config = dict(
    model='contrastive image-text model',
    dataset='simulated fluorescence microscopy of cells',
    train_examples=195000,
    image_size=64,
    crop_scale_min=0.8,
    horizontal_flip=True,
    translate=0.12,
    color_jitter=0.1,
    tokenizer='word',
    vocab_size=42,
    loss='softmax',
    embed_dim=384,
    encoder_arch='convnext',
    encoder_isotropic=True,
    encoder_norm='layernorm',
    encoder_activation='gelu',
    encoder_mlp_ratio=6,
    encoder_inner_norm=False,
    encoder_moe='expert_choice',
    encoder_num_experts=32,
    encoder_moe_every=2,
    encoder_expert_mlp_ratio=0.5,
    encoder_experts_per_token=1,
    encoder_shared_expert=False,
    encoder_patch_size=[4, 4],
    encoder_conv_stem=False,
    encoder_layers=12,
    encoder_width=128,
    encoder_kernel_size=7,
    text_encoder_causal=True,
    text_encoder_width=192,
    text_encoder_layers=7,
    text_encoder_norm='layernorm',
    text_encoder_norm_position='pre',
    text_encoder_activation='reglu',
    text_encoder_mlp_ratio=4,
    text_encoder_head_dim=64,
    text_encoder_fused_qkv=False,
    text_encoder_bias='all',
    text_encoder_qk_norm=False,
    text_encoder_layer_scale_init=0.01,
    text_encoder_parallel_block=False,
    text_encoder_inner_norm=False,
    text_encoder_drop_path=0.15,
    text_encoder_positions='learned',
    residual_init='none',
    optimizer='normuon',
    muon_scale='match_rms_adamw',
    learning_rate=0.0022,
    momentum=0.95,
    nesterov=True,
    orthogonalizer='newton_schulz_5',
    adamw_lr_other_params=0.00092,
    max_grad_norm=0.5,
    max_steps=1600,
    batch_size=128,
    epochs=1.1,
    lr_schedule='cosine',
    final_lr_fraction=0,
    warmup_steps=160,
    weight_decay=0.0,
    adamw_weight_decay_other_params=0.01,
)
Rows from block 4 of the text encoder, named by matrix and row number. Rows with one number belong to one neuron. Each number is 128 + 24 x the weight over its row's rms, rounded and kept within 0 to 255. All counts start at 0. After the name is the row's rms in percent of the matrix's.
# gate: MLP gate (text_encoder.blocks.4.mlp.gate.weight, 768x192), inputs 96-191
# fc1: MLP up (text_encoder.blocks.4.mlp.fc1.weight, 768x192), inputs 96-191
# fc2: MLP down (text_encoder.blocks.4.mlp.fc2.weight, 192x768, transposed), outputs 96-191
gate.587 103 [126 136 114 131 121 133 126  93 167  93 128 136 132 116 185 160 108  99 114 122 119 149 142 107 117 103 155 125 139 126 111  87 100 138 144 141  63 130 121 112 129 106 140  84 154  87 129 126 131 111 131 150 126 123 144 133 124 129 137 125 109  92  87  90  98 110 133 140 123 139 117 126 117 126 135 152 150 132  90 133  71 140 136 156 159 115 139 164 176 121 108 156  32 184 138 137]
fc1.587 100 [125 134 181 132 158 171 171 139 132  87 122 180  73 173 182 107 111 125 145 155 111 135 147 107 114 107 124 101 118 143 103 116 148  89 119 104 147 113 126 122 155 117 150 136 136 142 134 121 127 121  89 140 103 130 109 140 113 100 109 136 121 117  63 137  94 122 136 133 147 108 122 154  97 136 132 129 148 144 159 104 198 172 101 109 110 142 154 170 145 144 120 133 113 128 128 142]
fc2.587 084 [124  93 109 121 126 113 126  93 100 166 168 104 142 150 144 120 105 110 104 114  89 162 146 110 119 112  80 136 162 115 151 125 191 136 131 111 110 132 147 111 143 165 160 129 139  85 144 130 102 179  70 114 128 141 141 102 121 107 143  80 135 148  87 126 126 142 132 128 146 153 112 104 137 166 110 154 186 129 115 144  97  98 135 157  97 182  97  88 106 142 144 174 137  90 178 137]
gate.588 086 [105 100 123 132 100  95 115 134 133 153 166 111 135 190 143 141 151 117 138 128 124  92 145  87 135  79 144  96 170 136 133 106 131  85 110 141 111 140 134 149 155 133 145 144 150 138 118  94 155 158 136 163 142 182 139 114  88 142 152 130  95 148 108 146 102  69 134 130  53 114 140 137 134 130 130 128 117 107 141 104 175 124 163 133 119  83 123 126 126 112 127 113  87 121 119  98]
fc1.588 100 [107 159 153 114 102 134 125 146 116 141 168 153 115  66 150 146 135  91 125 154  98 139 103 113 108 152 147 147 146 160 101 145 171 153 130 165 176 123 101 114 132 106 156 134 104 144 105 120 133  97 116 133 123 102 100 128 140 156 118 125 132 133  62 101 128 119 133 134 101 110 137 155  99 166 142 162 142 135 157 138 123 127 132 118 124 160 104 138  80 125 167 161 103 172  97 146]
fc2.588 101 [116 135  69 126 146 140 105 151 161 160 152 160 114 141 115 134 129 112 149 133 165 143 170 112 156  60 137  81 134 109 125  69 112 126 121  97 114 102 112 145 196 144 149 115 140 102 162 147  94 116  84 120 131 152 140 136 121  95 134 125  86 123  80 122 144 161 124 149 128 125 118 137 105 129 110 118 163 135  94 156 133 148 144 126  98 142 139 112 150 110 107 154 157 157 160 144]
gate.589 093 [ 94 162  94 116 124 129 130 121  81 118 157 139  82 138 132 117 116 113 134 100 123 116 138 129 147 168 100 124 143 140 143 139 124 179 108 137 112 138 126 164 130 131 126 122 154 122 120 178 129 144 121 113 163 161 138 143 127 117 127 125 153 125 135 155  97 166 149 116 166 104 121 101 120 150 191  77 154 124 115 110 158 112  97 101 153 122  76 126 140 135 162 123 167 132 116 139]
fc1.589 092 [127 134 149 144 169 122 124 150 139 137 121 153 138 105 140 161 147 135 140 132 108 129 137 125 112 138 141 137  96 140  82 172 122 120 169 154 131 147  81 136 164 137 117 119 153 169 103 127 104 115 107 106 170 173 101 132 184 127 149 126 143 137 126 127 142 111 151 137 100 101  94 148 143 129 121 105 151 100 127 144 173 137 113 145 156 148 167 124 108 126 181 138 162  91 133  91]
fc2.589 091 [143 167  98 122 122 131 161 143 130 131 132 153 149 126 105 115 143 117 103 102 103 150 136 124  92 118 159 160 138 123 132 103 109 149  61 112 146 132 170 113 118 105 110 112 128 109 150 141 163 142 182 182 126 105 123 178 160 115 165 159 107 115 121 132 127 134 109 105 146 139 149 143 101 136 149 113 174 193 171 148 146 164 113 110 110 127 115 121 161 150 102 138 105 159 123 126]
gate.590 104 [127 108 135  95 167 107 167 141 106 121 140 127 127 147 106 138 107 111 157 119 144 129 115 134 147 125 121 125 116 106 148 164 142 121 165 127 126 100 131 111 169 112 171 118 118 161 117 151 111 106  87 113 128 179 135 165 146 120 177 151 142 151 116 132 152 105 106 146 152 152 159 118 146 134 108 131 170 114 147 105 181 126 146 112 122  92 159 115 123 131 120 149 110 109 147 147]
fc1.590 099 [110 125 101 117 151 157 120 100 156 167 106  87  85  97 146 129 159 169  97  86 125 158 146 118 108 119 140 150  81 104 133 132  59 152  80 117  54 135 145 116 151 108 120 139 146 113 165 145 132 115  76 106 138 133 144 109 150 130 119 144 128 172 144 132 117  87  87 130 163 173 112 159 137 150 106 103 153 152  77 159  89 108 118 101 123 151 110 136 130 117 106 147 125 144 126 159]
fc2.590 077 [139 148 148 133 106  96  90 171 162 137 137 121 179 133 105 130  95 148 118 126 149 118 150 130 172 142 149 178 162 153 124 109 183 120 122 132 112 176 145 135 139 154 153  77 133 146 133 108 106 130 156  95 112 135 117 127  82 149 123  92 136  67 145 145 149 142 109 151 124 133 128  96 109 153 142 112 139 133 136 114 119 149 129 145  97 157 133 116 145 177 104 127 149 110 136  93]
gate.591 100 [178  86 113  89 145 136 120 143 163 117 153 117 100 113 157 157 151 105 123 140 155  93 174 123 132  84 171 174 113 125 121 206 114 143 104  96 103 162 121 169  96 134 110 145 151 152 142 136 119 188 135 153 152 128 160 115 107 127 128  87 136 134 121 135 144 178 151  94 114 155 134 132 126 113 125  87 103 126 124 143 116 144 104 113 138 140  87 138  98 102  81 118 125 145 102  88]
fc1.591 103 [129 146 146 147 133 136 149  81  88 125 134 159 108 129 161  95 120 152 135 141 128 101 167 158 144 113 149 110 115 137 132 114 136 160 130  96 112 128 114  95 146 103  54 175 145 121 133 138  88 115 148 142 114  95 131 139 141 160 101 140 138 130 117 109 129 104 128 131 109 114 129 138 159 156  89 133 114 127 104 148  76 160 152 126 204 113 112 149 147 116 139  90 158  91 136 132]
fc2.591 099 [112 156 109 128  96 151 143 141 121 182 116 123 111 125  64 128 156 121 110 153 128  72 107 130 107 138 135 131 148 156 117 168 109 126 147 109 128 140 101 155 106 170 107 104 140 155 112  99 122 140 133 126 107 140 154 109  92 145 136 113 112 115  96  99 138 132 146 138 103 100 142 123  92 142  83 150 150 125 139 121 101 134 132 101 124  82 123 129 153 137 145 158 133 165  90 163]
gate.592 106 [120 139 125 138 149 125 133 102 152 127 110 136 138 130 142 127 112  97 123 152 100 109 121 140 176 123  80 131 136 119 103  98 165 106 104 133 103 139 116 148 124 131 119 114 100  96 133 128  62 120  86 113 156 155 128 129 127 111 147 131 132  58 148 108 129 134  90 154 103 150 135 107  97 145 127 138  96 118 121 140 154 163 129 129 187 140 145 100 129 102 149 124 116 174 126 108]
fc1.592 093 [122 106 136 110 108 118 100 135 132 158 127 143 113 132  70 144 155 128 104 138 101 134 104 101  85 100  84 121  93 124 126 140  96 121 160 141 128 168 184  94 105 125 130 174 142 135 156 147 165 116 132 147 114 115  93 177 116 118 149 151 150  86 159 133 160 111 171 151  93 122 151 104 119 154 133 110 129 148 107 115  81 137  76 144  92 105 140 156 108 127 133 117 111  93 139 146]
fc2.592 097 [ 82 110  79 114 145 113 139 160 114  60 146 160 160 138 124 140 124 137 133 122 138 104 124 136 164 127 123 135  97 112 153 106 128 110 117  97  73  98 132 108 134 133 169 137 113  97 104 124 103 111  98 111 101 121 175 169 137 155 122 143 117 156 123 157 144 137 134 140  99 144 127 140 143  87 110 103 114 115 114 108 177  96 142 143 143 153 101  76 131 168 151 170 130 149 104 159]
gate.593 107 [124 106 122  96 129 102 143 116  94 128 166 131 128 162 157 134  81 136 129  98 126 177 108 119 127 143 113  83 133 130 119  82 133  92 107  94  70  95 160 156 142 120 170 109 142 161 122 151 128 137 108 162 138 172 165 164  97 118 130 116 151 130 108 139 133 120 107 115 120 115 107 149 191 162 150 116 146  97 148  93 153 126 130 113 120 134  64 120 125 105 112 167 132 106 151 136]
fc1.593 102 [124 137 128 135 150 108 128 135 117  94 141  96 142 138 138 123  99 117 123 104 146 107  92 117 117  96 120 173 142 148 101  62 126 126 113 121 128  91 162 137 150 128 122 176 136  98 142 112  62 129  59 157 150 101 147  84 150 116 128 167 124 121  97 181 144  80 100 156 166 129 151 157 158 168 161 149 119 130 113  80 109 199 128  46 127 129 115 146 125  99 132  97  99 122 154 118]
fc2.593 116 [125 147  98 121  86 139 149 129 122 157  91 107 147 144 127 122 164 159 132 136 123 117 132 104 131 151 162 110 100 126 167 126 133  73 108 166 150 130 161 145 139  92 147 140 101 122  87 156 121 101 137  74 145  86 124 134 150 161 100 133 136 164 129 111 116  75 132  87 162 228 118 133 160 153 147 127 113 120 119 142 134  94 114 141 180 163 144 176 144 135 129 136 114  90 121 131]
gate.594 100 [151  78  97 154 122 158 112 126 116 117 108 145 202 103 123 105 109 112 148 128 120  99 143 109 105 181 107 166 171 152 117 102 116 120 158 136  92 124 151 141 138 111 130 137 149 131 147  83  93 130 116 114 127 169  93 123 104 103 161 144 159 131 125 126  92 126 121  90 149 135 127 119 147 118 110 158 141  90 168 128 130 150 123 127 111 172 107 141 129 139 136 167 159 151 176  93]
fc1.594 092 [156 106  97 146 125 124 139 140 143  94 108 108 142 152 134  90 149 118 104 140 135 136 145 169  94 120 129 145 131 133 123 149 154 113 118 161 140 152  78 142 104 136 184 141  77 100 146 153 106 143 176 103 167 105 101 120 100 115 160 143 118 118 119 169 150 135 180  75 146 115 115  86 135 114 159 121 143 136 130  99 116 109 144 119 124 131 146 112 134 107 148 109  99 115 115 135]
fc2.594 083 [ 98 138  94 118 132 136 172 127 124 141 113 121  85 160 155 125 161 142 120 133 106 146 182 133  95 164 112  90 133  80  69 118 114 183 131 144 156 141 101 155  82 169 132 126 156 151 106 130 122 158 126 120 128 137  97 114 113 115 150 160 160 102 161 156 121 161 130 120 115 147  92 140 117 103 159 140 100 123 105 119 148  63 102 160 112 161 107  95 128 117 129 100 141 126 113 126]
gate.595 095 [139  71 131 168  71 106 103 106 108 133 108  86 163 160 144 147 114 120 104 126 139 136 131 139  95 130 121 126 129  98 134 127  98 151 158 123 131 108 106 149 122 189 131 125 148 110 164 138 140 135 168 104 123 130 105 124 122 124 128 151 135 121 148 159 150 113 145 139 108 116 114 110 167 151 167 160 136 117 120 135 116 108 117 199 136 110 115 143 112 105 118 111  93 142 136  98]
fc1.595 112 [156 132 122 124 135 108 143 124 135 120 110 153 158 132 138 147 106 158 114 128 170 129  94 126 124 138 129 154 146 101 134  91 127 139 133 131 137 164 131 107 115 143  78  98 124 147 133 151 141 156 162 111 123 133 130 143 113 168  83 103 105  82 105 172 138 116 131  70  94 125 118 143 128 122 134 100 130 130 154 100  91  91 125 148 152 159 112 132 105 113 121  86 145 102 135 128]
fc2.595 108 [134 142 122 160 101 145 160 139 131 136 137 139 113 119 151 162 117 144 124 114 130  97 135 146  78 135 123 131 138 125 152 112 129 173 103 174 127 107 180 148 149 104 117 120 152 147 128 105 134 139 107  90 116 129 102  89 117 141 138 152 193 103 130 109 126 130 116 163 121 110 155 147 117 142 142 108 142  97  98  71 155 169 152 105 127 101 165 161 134 118 107 131 122 142 121 152]
gate.596 105 [125  63 141 121 108 114 143 159 124 132 119 150 120 134 154 149  91 125  95 137  73 194 117 130 129 119 144 165 123  59  82 113 171 124 149 109 129 127 118 135 122 123  93 110 113 143 170 120 159  95 126 117 153 117 147 156 156  65 153 136 115 123 149 125 142 153 125 153 123 126 110 132 131 136  94 104 163  91 140  99 156 145 129 145 142 139 121 151 100 138 138 110 152 129 145 130]
fc1.596 092 [146 142 100 101 128 118 117 166 172 144 145 126 126 105 132 159 139 112 101 100  82  69 137  90 155  85 148 154 166 173 149 119 114 120 124 122 122 147 120 135 166 112 152 153 153 120 161 110 114 108 123 172 136 108 150  94 139  91 138  94 108  82 120 154 146 146 113 103 131 127 164 128 115  71 146 132 102 145 131 146 112 126 161  98 179 155 134 138 135 127 142 140 136 148 128 147]
fc2.596 086 [124 145 148 114 142  95 132 111 114 136  96 126 107 184 150 106 126 141 116 165  99 133 113 113 134 133 118 121 177 148  76 134 125 132 136 129 141  70 177 123  93 165 129 129  97  99 144 149 128 141 106 102 133 147 135 157 167 117  88 128 126 114 131 118 137 145 119  95 116 132 113 108 110  93 167 137 160 146 166 131 117 120 136 128 143 140 138 121 169 128 151  69 152  77 169  72]
gate.597 101 [126 104 122 126 154 136 107  82 169 122 144 127 148 103 161  73 100 105 135 134  98 122 121  85 140 115 111 133 129 111 139 115 105 133 108 128 152 172 131 186 137 184 126 133 182 121 120 107 174 112 124 140 116 102 130 114 100 133 165 121 128 127 141 154 153 191  92 172 149 146 141  89 129 146 147 130  97 101 203 136 149  97 152 128 141  90 147  99 116 156 110 153 124 123 125 119]
fc1.597 095 [128 132 128  97 138 131 116 144 150 104 115  85 137 169 160 123 129 112 119 130 130 136 129 118 141 128 135 139 114 121 115  76 138 128 145  95 122 126  85  73 130 152 123 109  70 121 109 149 108 104 121 149 133 122 134 115 176 132 105 109 123 158 128  92 122  72 114 133 131  79 120 171  99 123 120 133 129 116 189 117  93 144 100 166 118 142 137 140 147 148 131 133 107 111 112 143]
fc2.597 101 [119 120 146 116 132 140 146 154 100 128 109 158 132  81 115 101 132 131 121 152  83 155  84 110 178 138 166 104 128 104 118 126 103 123 131 122 135 142 143 126 150 174 149 143 164 112 139 114 139 129 142 115 136 126  84 162  76 218 113 143 180 136 127 133 151 118 123 143 162 192 134 103 138 110 132 110 154 138 130 152 114 124 102 107 142 111 147 156 139 122  89 126 123  94 133 120]
gate.598 091 [129 148 140 130 128 194 175  87 112 137 132 139 140 129 112 119 161 164  98 168 116 128 115 135 113 146  87 126  86 129  65 124 112 178 138  74 137 106  92 119 143  62 112 117 128 155 149 142 152 148 158 152  95  64 137 114  96 109 155 106 112 138 156 155 142 113 173 155 150 162 162 170 119 127 143 102 134 142 113  92 116 137  98 100 111 108 132  97 126 113 104 112 113 120 103 127]
fc1.598 099 [178 148 139 125 124  86 142  80 113 126 147 156 142 165  86 134 176 111 156 141 153 147 106 137  97 122 163 128 137 127 140 154  92 117 136 107 138 151 151 142 116 101 155 133  90 140 175  95 128 155 170 140 186 110 154 134 142 126 137 113 118 122 139 132  91 115  74 134 152 134 114 116 145 115 128  81  94 128 119 158 138 136 142 149 102 107 121 145 162 137  94 157 169 114 103 106]
fc2.598 118 [126 135 143 157 112 112 110 176 125  74 155 127 106 127 135  81 123 147 169 151 156 134 153 122 153  94 126 157 143 129 137 108 149 113 143 159 183 113 143  94  92 161 150 147 119 129 141 115 127 138  86 129  90 132 121 150 140 144 104 141 112 142 145  98 103 130 143 116  92 106 120 133  78 101 113 124 129 144 135 117 106 120 131 143 176 135 154 101  92 128 111 155 132  79  82 143]
gate.599 102 [126 119 134 148 161 135 164 147 119 109 112 124  90 138 151 100 168 131 143 156  84 137 132 112 116 138 106 132 137 144 148  98 147 127 130  97 148 165 130 120 150 124 126 135 112 150 118 187  63 144  93 107 120 146 181  93 165 135  99 136 124 104  94 128  96 106 122 147 152 118  98 108 151 145 145 164 145 154 167 164  89 114 123 143  96 166 109 158 149 144 171 155 165 116 136  90]
fc1.599 097 [164 130 140 154 139 163 169 147 119 128 147 147 149 162 103 177 127  86  85 121 133 125 159  92  98  94 102  97 107  91 125 127 134 169 149 143 175 137 154  93  92 137 135 138 111 150 103 115 109 116 115 136 103 145 115 124  98 105  88 127 130 161 145 149 122 134 120 189  86 124 115 129 106 162 159  94 108 160 139 146  88 158 124 151 142 148 123 129 144 126 141 127 134  93 121 119]
fc2.599 080 [117 174  90 134 113 123 121 128  94 113 111 133 124 150 122 116 104 142 129  87 157 162 131 163 114 119 140 139 153 153 135 113 120  73 128  94 121 130 121 165 127 126 135  99  70 110 145 117 117 122 133 164 115 112 140 160 156 120 134 107  95 126 148 155 133 151  81 107 151 160 164  93 147 135 116  94 109 129 148  82 153 141 142  81 130 157 144 138 140 124 135 141 152  80 144 126]
gate.600 101 [130 114 116 144 113 143 156 140  97 147 132 187 159 112 155  92 143 135 156 135 143 100 132 133 127 127 120 119  83 132 104 188 138 131 121 101 122  73 117 168 173 128 113  98 165 129 132 108 142 159 126 133 139 162 127 110 127 118 129 123 139 126 125 108 105 143 131 143 171 115 146 142 139 121 107  98 143 171 134 116 126 132 140 130 148 123 140 110 125 113 117 137 127  98 174 161]
fc1.600 099 [142 153 129 160  93 158  91 142  99  76 205 135 135 134 147 131 128 127 154 156 103 128 117 112  92 157 129  77 146 141 152 130 120 119 107 142 191 111 126 108 142  81 128 120 126 119 134 118 152 125 140 142 127 109 158 122 145 116 124 108 143 107 116 140 120 148 124 109 137 165 142 120 137  95 114 128 142 156  62 112 152 138 119 104 120 112 116 144 115 130 100 138 148 146 161 124]
fc2.600 105 [125 119 123 135 118 140 153  87 121 129 119 136 108 143 133  99 120 147 144 137 122 134 111 139 125 132  57 142 131 115 102 130  85 135 139 145 154 170 183 139 115  93 136 162 112 149  98  98  90 156 109 122 131 127 137 142 144 141 125 115 152 124 145  91 124 111 125 134  85 115 128 100 113 138 112 136 144 112 138 125 120 113 125  90 161 121 171 113 137  86  95 121 134  94 127 121]
gate.601 093 [174 112 136 100 143 145 135 141 136 124 138 117 128 119 138 113 100 139 158 127 119 143 143 100 116 146 158 163 109 129  92 138 148 114 127 138  93 137  82 158 136 127 137 167 107 155 114 178 139 124 151 108 120  83 117 146 102 109 107 100  98  96 137 157 148 152 144 134  97 135 168 113  90 170 123 145 131 159 128  99 150 144 123 162 137 148 181 133 132 153 141 140 104 135  96  99]
fc1.601 097 [111 136  98  78 111 143 115 108 136 135 116 143 142 120 150 111 139 161 124 162 137 130  95 144 109 128 124 150 136  84  81 123 135 109 146  81 143 142 148 105 139 188 164 111 101 133  95 132 119 124 177 142 129 122  70 106 148 144 130 138 106 172 107 101 116 149 152 128 122 142  93 159 144 144 158 146 208 119 123 135 106 130 105 105 147 147 125 111  95 136 101 139 137 143 172 141]
fc2.601 093 [106 171  79 145 105  90 111 119 138 163 167 141 145 125 142 135 126 125 124 118 116 121 154 161  83  96  63 132 104 148 130 141 110 126 108 104 135 117 145  90 165 163 126 129 151 113 163  91  77 147 123 168 136 158 114 156 115 113 129 102 147 143 160 157 149 111 149 149 112 115 125 146 103 116 122 110 119 136 144 144 149  99 196 136 147 113  85  92 121 120 132 149 144 169  75 134]
gate.602 100 [129 151 138 114 114 109 115 127 126 176  79 143 113 125 128 136 131 129 120 113 132  86 170 108 130 159 146 122 127 135 105 147 151 103 127 113 125 102 135 192 153 136 121 108 134 147 151 171 103 123 161 127 126 178  91 112 151 139 125  60 139 108 152 127 114 135 167 103 127 101 138 144 153 129 122 128 148 107 166 127 134 146 113 136 103 137 122 131 128 124 116 145 148 148 143 105]
fc1.602 098 [133 118 114 116 118  88 103 142 111 138 110 156 125 127 131 124 137 147 103 100  96 146 106 139 134 144 109 152 149  98 103 115 131 116 129 120 106 123 146 186 149 124 146 110 123 181 131 137 140 110 127 100 107 110 103 145 151 134 121 160 106 160  97 133 128 136  90 134 130 106 108 119 150 136 159 148 120 148 116 155 127 105 130 118 118 125 151 118 107 149 171 129 111  93 149 129]
fc2.602 089 [144 126 159 126  95 160 153 143 114 143 120 117 156 132 149 151 124 110 131 140  90 101  89 132 140 116  90 120 113 113 114 117 105 167 173 130 147 160 148  97 145 132  96 120 155 106 130 116 133 173 154  98 144 162 122 144  98  91 127 134 140 105 143 104 129 139 110 118 159 118 153  99 133 131 196 131 111 161 131 144  93 133 104 112 123 121 154 162 146 165 151 138 126 178  96 160]
gate.603 102 [ 86 160 117 105  81 124 113  99 147 156 117 123 140 164 164  93 137 105 136 134 137  81 113  79 154 111 102 132 128 157 178 144 117 125 122 131 184 138 156 122 113 103 172 135 119 166 107 138 170 114  87 109 135 149 151  59 155 138 121 152 107 145 183 120  91 134 100  98 113 121 118 102  75 161 148 175 101 123  91 167 139 129 162 167 144 141 112 126 137 105 107 126 118 189 116  94]
fc1.603 105 [181 128 164 143 175  98 124 135 129 134 120 153 181 123 117 134 151 139 128 147 106 174 151 119 118 139 113  96 115 128 129 105 100 132 128 148 147 130 149 150 123 119 122 133 121 162 144 172 172  90  87 168 153 120 132 117 138 177 149 151 134 121 124 117 104 106 135 160  98  73 140 119 156 134 148 121 115  80 128 114 135 114  68  64 113 114 106 112 150 116 114 116 108 125 115 123]
fc2.603 090 [121 160 142 151  77 161 137 129 150 124 114 115  93 135 151 147 143 132  92 127 137 114 120 102 128 128 165 128 144 119 123 119 130 110 147 106 146 128 166 144 128 151 122 139  89 117 155 133  70 146 118 112 122 120 114 144 121 128 136 101 122 119 171 136 173 135 108  83 137  99 117  98 112 113 107 125 124 133  98 134 130 146 172 125 152 127 122 138 123 130 110  82 181 135 140 142]
gate.604 103 [150 114 123 160 161 120 140 119 105 141 131  91 145 162 158 119 138 149 180 108 128 124 174 125 110 161 133 101 121 178 104 126 137 174 105 105 160 107  96 148 165 130 126 118  87 135 122 129 157 135 154 128 109 126  99  88 151 118 167 161 120 136 114 148 163 143 156  97 143 140 108 163 103 181 162 166 128 109 152 124 134  72 105 130 124 140 152 134 152 134 136 135 121 153 112 129]
fc1.604 103 [158 116 112 100 147 118 152 174 128 139 156 106 151 143 120 141 129  91 142 146  93 169 144 120  96 115  99 147 121 104 137 105 117 166 167 109 155 121  98 139 137 152 153 109 100 141 165 161 155 164  90 166 126 100 132 124 103 160 132 111 141 105 114 137 135 151 103  59 129 109 109 157 141 149 140 139 134 110 106 116  92 154 140  93 153 130 163 145 148 133 109 177 143 129  80 170]
fc2.604 097 [139 147  93 169  67 148 108 118 110 160  66 125 145 130 119 122 122 117  89 152 117 148  79 130 109 145 106 101 144 179 125 168  93 121 162 109 122 168 169 156 187 106  93  85 160 111 127 115 114 114 144 107 126 120 149 118 122 104 111 129 139 138 131 148 143 109 134 164 159 154 128 115 105 144 129 123 149 135 128 137 103 158 121 146  92 132 121 113 121 125 125 153 152 118 107 156]
gate.605 097 [116 105 138 141 128 109 161 131 151 120 117 136 134  69 133 151 121 126 143 146 146 115 110 122 168  83  78 163 114 196 128 158 133 157 115 147 114 161 140 157 122 192 137  92 133 129 158 131 121 100 104 151 105 144 112  91  90 135 119 114 165  93 110 138 154 131 128 123  93 147 116 113 103  88 157 131 129 120 171 136 132 138 133 101 139 117  88 145  98 137 128 133 179 102 119  64]
fc1.605 108 [124 149 180 161 160 155 118 108 136 114 104  86 111 175 141 142 136 137  81 137 102 165 102 135  83 136 130  97 159 111 151 158 162 134 135 138 146 134 145 143 144 116 147  91 134 124 122  76 140 116 134 159 147 161 119 147 135 151 141 101 121 120 160 154 135 139 156 122 177 125 142 108 105 122  95 125 134 142 112 138 117 124 127 105  77 125 134 151 105 169 135 157 137 150 129 113]
fc2.605 085 [127  99 119 124 109 131 124 131 136 171 112 133 118 102 113 107 103 144 122 101 145 174 150 141 140 105 138 143 150 133 156 136 139  91 123 167 177  91  79 137 116 159  82 188 135 121 158 163 150 109  74 103  94 152 139 140 143 125 120 104 120 111 117 140 125 105 147  74 132 137 125 119 128 116 105 128 135 120 160 123 140 138  96 112 151 120 107 110 109 129 104 119 173  96  90  75]
gate.606 107 [ 89 145 108 128 127 115 155 168 132 149 143 149  90  96 101 139 133 139 138 117 153  99 134  87 116 135  97 120 127 104 124 122 108 133 178 136 131  89  96 143 107 119  98 147 122 135 121 126 148  96 100 168 107 159 125 131 153 134 146 161 142 126 101 156 123 182 108 158 115 129 122 152 114 142 168 104  98 108 101 110 154 189 151 138 135 112 135 102 112 146 148 198 170 197 136 143]
fc1.606 104 [ 67 170 125 129 129 103 136 117 145 100 130 124  81  96 165  93 180 150 145 125 136 111 123 121 138 151 120 110 109 132 104  99  84 131 130 111  85 105  77 153 100 123 101 118 171 155 159 138 146 123 123 139 120 174 138 129 115 141 142 149 145 141 152 112 160 122 113 160 115 116 118 113 153 123 147 147 140 128 133 114 179 143  83 141 150  91 134  95 125 132 101 150 159 112 109 130]
fc2.606 082 [130 115 105 177  88 139 109 104 131 151 148 147 146 148 110  86 120 116 163 122  95 114 119 124 130  83  99 150 146 115  95  92 151 147 131 130 143 135  99  94 108 136 135  99 131 123  54 111  84 155 127 120  95 100 135 106 128 129 160 126 160 116 155 134  64  78 107  92 119 109 101 115 151 117 140 117 163 148 103 126 145 182 107 160 136 154 127 139 140 130 121  91 146 194 103 126]
gate.607 097 [139 125 108 122 158  83 117 129 152 104 113 137 121 139 134 124 149 117 159 114 142 124  96 120  77 148 151 112 131  98 163 163 155 104 130  87 104 129 126 118 139 143  89 120 117 175 193 110 129 114 137 122 105 165 106 139 144 102 100 126 109 172 139 119 139 105 174 134 199 113 119 172 136 164 120  96 130 109 127 132 140 133 161 109 141 130 128 162 143 141 137 107 109 141 100 130]
fc1.607 093 [117 158 139 140 169 119 152 125  93 159  90 147 120 117 140  78 170 166  98 127 106 124 140 155 144 137 112 110 128 141 144 116 153 136  70 151 137 108 126 138  83 118 122 102 133 120 151 164 115 129 149 132 142 112 161 154  73 132  82 137 125 149 106 131 172 118 111  95 124 123 144 148 152  89 156 123 137 140 129 139 167 100 141 138 117 129 155 126 104 132 143 135 159 100 184 132]
fc2.607 115 [129 111 159 171  77 152 118 141 130  84 153  89 145 159 114 151 108 126 120 129 174 109  96  83 129 149 135 114 125  66 131 100  82 150 159 146 121 137 115 140 134 143 135 154 138 128 109 123 116 136  92 117 193 124 119 106 134 118 122 117 160 164 134 117 111 117 105 175 150 122 117 114 124 178 146 115 123 143 104 141 134  87 111 128 131 137 145 139 144 138 125 105 148 123 169 128]
gate.608 101 [138 116 140 165 170 153 117 114 181 113 124 110 130 100 154 128 171  92 131 164  96 120 118 125 102 146 178 153  70 138  78  96 128 144 118 123 102 130  87 131 146 139 125 153 138 140 146 125 146 153  88 130 175  95 110 138 157 111  68 135 150 145 151 164 137  80 124 152 107 105 101 139 127 144 169 175 114 128 151 131 144 134 114 125 132 120 120 127  89 144 149 164 118 144 136 128]
fc1.608 107 [156 131 138 154 175 139 150 145 181 136  78 144 113 112 141 129 165 156 127 148 142 119 126 174 129  92  99 126  80 181 127 127 115 175 114 132 135 127  86 106 146 117 125 115 124 120 116 132 149 126 115 132 108 143 120 143 147 138 128 145 109  78  79 133 160  98 117 129 100 148 110  95 124 129 160 155 158 184 148 129  91 165 128 135  93 123 160 117 143 134 102 111 127 127 129 100]
fc2.608 098 [154  88 105  88 138 148 143 144 105 127 119 119 148 113  90 162 136 122  88 107 127 127 132 111 145 122 153 127 136 174 181 142 110 140 154 162 159  96 141 157 120 158 104  81 104 121  98 167 101 103 106 105 134 104 115 120 102 136 122 117  87  97 106 109 106  99 158 112 125 151 110 132 113 100  45 107 109 123  91 129 138 117 125 106 130 156 108 151 140 187 146 113 131 109 160 131]